config.toml
model = "image captioner"
dataset = "rendered roads seen from a driver's seat, with toy cars, trees and houses"
train_examples = 36250
image_size = 64
crop_scale_min = 0.8
horizontal_flip = false
cutout = 0.25
tokenizer = "word"
vocab_size = 35
encoder_arch = "vit"
encoder_norm = "layernorm_no_bias"
encoder_norm_position = "pre"
encoder_activation = "relu"
encoder_mlp_ratio = 6
encoder_head_dim = 32
encoder_fused_qkv = true
encoder_bias = "all"
encoder_qk_norm = false
encoder_parallel_block = false
encoder_inner_norm = false
encoder_moe = "top_k"
encoder_drop_path = 0.15
encoder_num_experts = 64
encoder_moe_every = 2
encoder_expert_mlp_ratio = 0.5
encoder_experts_per_token = 1
encoder_shared_expert = false
encoder_patch_size = [8, 8]
encoder_conv_stem = false
encoder_layers = 8
encoder_width = 192
encoder_positions = "rope"
fusion = "cross_attention"
label_smoothing = 0.05
decoder_width = 192
decoder_layers = 6
decoder_norm = "rmsnorm"
decoder_norm_position = "pre"
decoder_activation = "swiglu"
decoder_mlp_ratio = 2
decoder_head_dim = 48
decoder_fused_qkv = true
decoder_bias = "all"
decoder_qk_norm = true
decoder_parallel_block = false
decoder_inner_norm = false
decoder_positions = "rope"
decoder_cross_attention_every = 1
decoder_tie_embeddings = false
residual_init = "zero_last"
optimizer = "muon"
muon_scale = "match_rms_adamw"
lr = 0.0024
momentum = 0.95
nesterov = false
orthogonalizer = "newton_schulz_5"
adamw_lr_other_params = 0.0015
cautious_weight_decay = true
ema_decay = 0.999
steps = 5600
batch_size = 64
epochs = 9.9
lr_schedule = "cosine"
final_lr_fraction = 0
warmup_steps = 110
weight_decay = 0.1
adamw_weight_decay_other_params = 0.01
Rows from block 4 of the image encoder of a small image captioner, named by matrix and row number. Rows with one number belong to one neuron. Each number is 128 + 32 x the weight over its row's rms, rounded and kept within 0 to 255. All counts start at 0. Numbers have three digits each.
After each neuron's rows are labels from the 100 images, of 14976, where the neuron reaches its highest value: "strongest on" is what is common among them. Only what is clearly more common there than usual is listed. The data: rendered roads seen from a driver's seat, with toy cars, trees and houses.
# fc1: MLP up (encoder.blocks.4.mlp.fc1.weight, 1152x192), inputs 0-63
# fc2: MLP down (encoder.blocks.4.mlp.fc2.weight, 192x1152, transposed), outputs 0-63

fc1.582:090133167128153145127031193190099114155090083153173114101128159175177169104145082097124126145109105098131088160109112105135148169118090155139122152170160157133167098133166123157119126123125141
fc2.582:133130117155104163055181114097094169121091067154080103084152159043166079111154122126123208098121146102123192068145145104126101163162113141132123183121128073123036175106115137103119113162155091
strongest on: snowy verge; crossing stripes

fc1.282:123130114164110153132179065149121126096161104124125144188089120106164132122095137118171071141102055110167134185148152095108157121133115113102110108077104206129119168109111120123090096127118134
fc2.282:107143135103160101105146135112104141170098113153095078085101172137109130163117067137058084101147122146163125119155111150139102098104132111201111127086160089129095143103145129134081162190112101
strongest on: car

fc1.538:116135147109148146111115112127120149136040093121142146115157105151171105127140117159188098111187115144157098123059094097136091168130056150157083117171132225147110121147152130108129155163177107
fc2.538:186107128127158067152162120081167098163143129095071151098151121128133134183091126136179211070112120143138082115083158136143143079108157178108140163082146176188128168198099100112076167137170119
strongest on: snowy verge

fc1.735:125139112084092114165153122181179079138165107189080146065202128123073139054188139077114170144155067100134090173147132073127128124151114114105152141117069137063128151140124148120147147172106110
fc2.735:144086107121123149141091110144108137116135111189169097106109140144078155071120105122135172130187167045097128154085116123108128155157091112186082082116144054130212146106132141133114101160144192
strongest on: car; vehicles: two

fc1.424:081179067141123133086123105109166177145116105168139110172165036165090120147143071108135122072131139083181131147110159117067110091104132121085145090138089161128110154151102147118052119183171104
fc2.424:131183128120130063108124136137112158121157142102111112064055147123100155144145140081141145117135134090196141136107158114096128131137158125129058051167084168124124094157182157108149122127189089
strongest on: truck; vehicles: two

fc1.187:121074067158104118182116111154174097147107184138115120096161175111131080119106152138170155127084112069198128148113096097162119092137107131109112131123154111066185187099078125175178097123118152
fc2.187:103168074132143127141155113169126119163148100167133079173151162119129119125160115153102150048171095174144121120153125113145094223151097088165124128075181131139138115182064142121139135118102179
strongest on: car

fc1.567:126098139131126125111113113114109157097096128075159121131084097131146138182115171123111107104165086175126118124110222090119110137112142174074148107179117089104156147113077031166148168101150181
fc2.567:140111089134158108120097147093089163137148149181158138110113088163157096150106142076137122121100152157101171159131146112120094146099118089153134134108129157189139109089159137165134126133159132
strongest on: snowy verge

fc1.489:099153092105083093099127156181159145091189157161149088147122110123100071080123125069176105054136130069148141150161145127068116130074130148110107066137145104106115139131132141142107132090173126
fc2.489:134148122100162134107084135114173167110162178148082160199177088096125132096112087124083118189155090105176082123116177177114149090048108137175129084105130117128106086109153159072129052084144110
strongest on: truck

fc1.685:095040158076206131130172042119115107148112090119146165133157137178121167153116142127128140165107157109182105128133120147124063117137137093112130085124103164103109116145164116067076035143150172
fc2.685:168129132171105162141133096089125197118114150145136106097148126095101070126124220147117044153111113166121114154188156104079115172089136113125063121143117102142143118106130180125222169152148100
strongest on: car; vehicles: two

fc1.209:181162044111169141131134158142135181094160115130126151094101108104114151085145074103148126110085128117175117207097136098068160156211114110134173100131105188119088154106147143154148152175095121
fc2.209:149120167128115105089064160175136158155159147077066139116099105126155101114102114150112175125144142146166140088127109176132138173171108082193131105137093143145099132158149159147096101166092126
strongest on: tree

fc1.508:103089156165115156113140111092200147151108149174156087126142039115148095111167143136130208133107078116113124071126118073097121163112127056080121171132120035086118122134160109158161100091109153
fc2.508:181147132094184132165112122131137148147083099098112114117151172168177147078089115105147098143119176031148079114123142090130205079211159100128153115158135123128091122115151053147104090113119092
strongest on: car; vehicles: two

fc1.627:083129172144122130088042162165196126129100130094168136140164117140115135189150151138115095153097191126132099128141086103119142125136104102082041168082118144083145155121178130115154088128164138
fc2.627:138158091145149118137168137115106080166115134153134092098121137084129166136144165126114159099174062133137066143109117169115148160110172119106118167129158105156120119068130173113132183133156134
strongest on: tree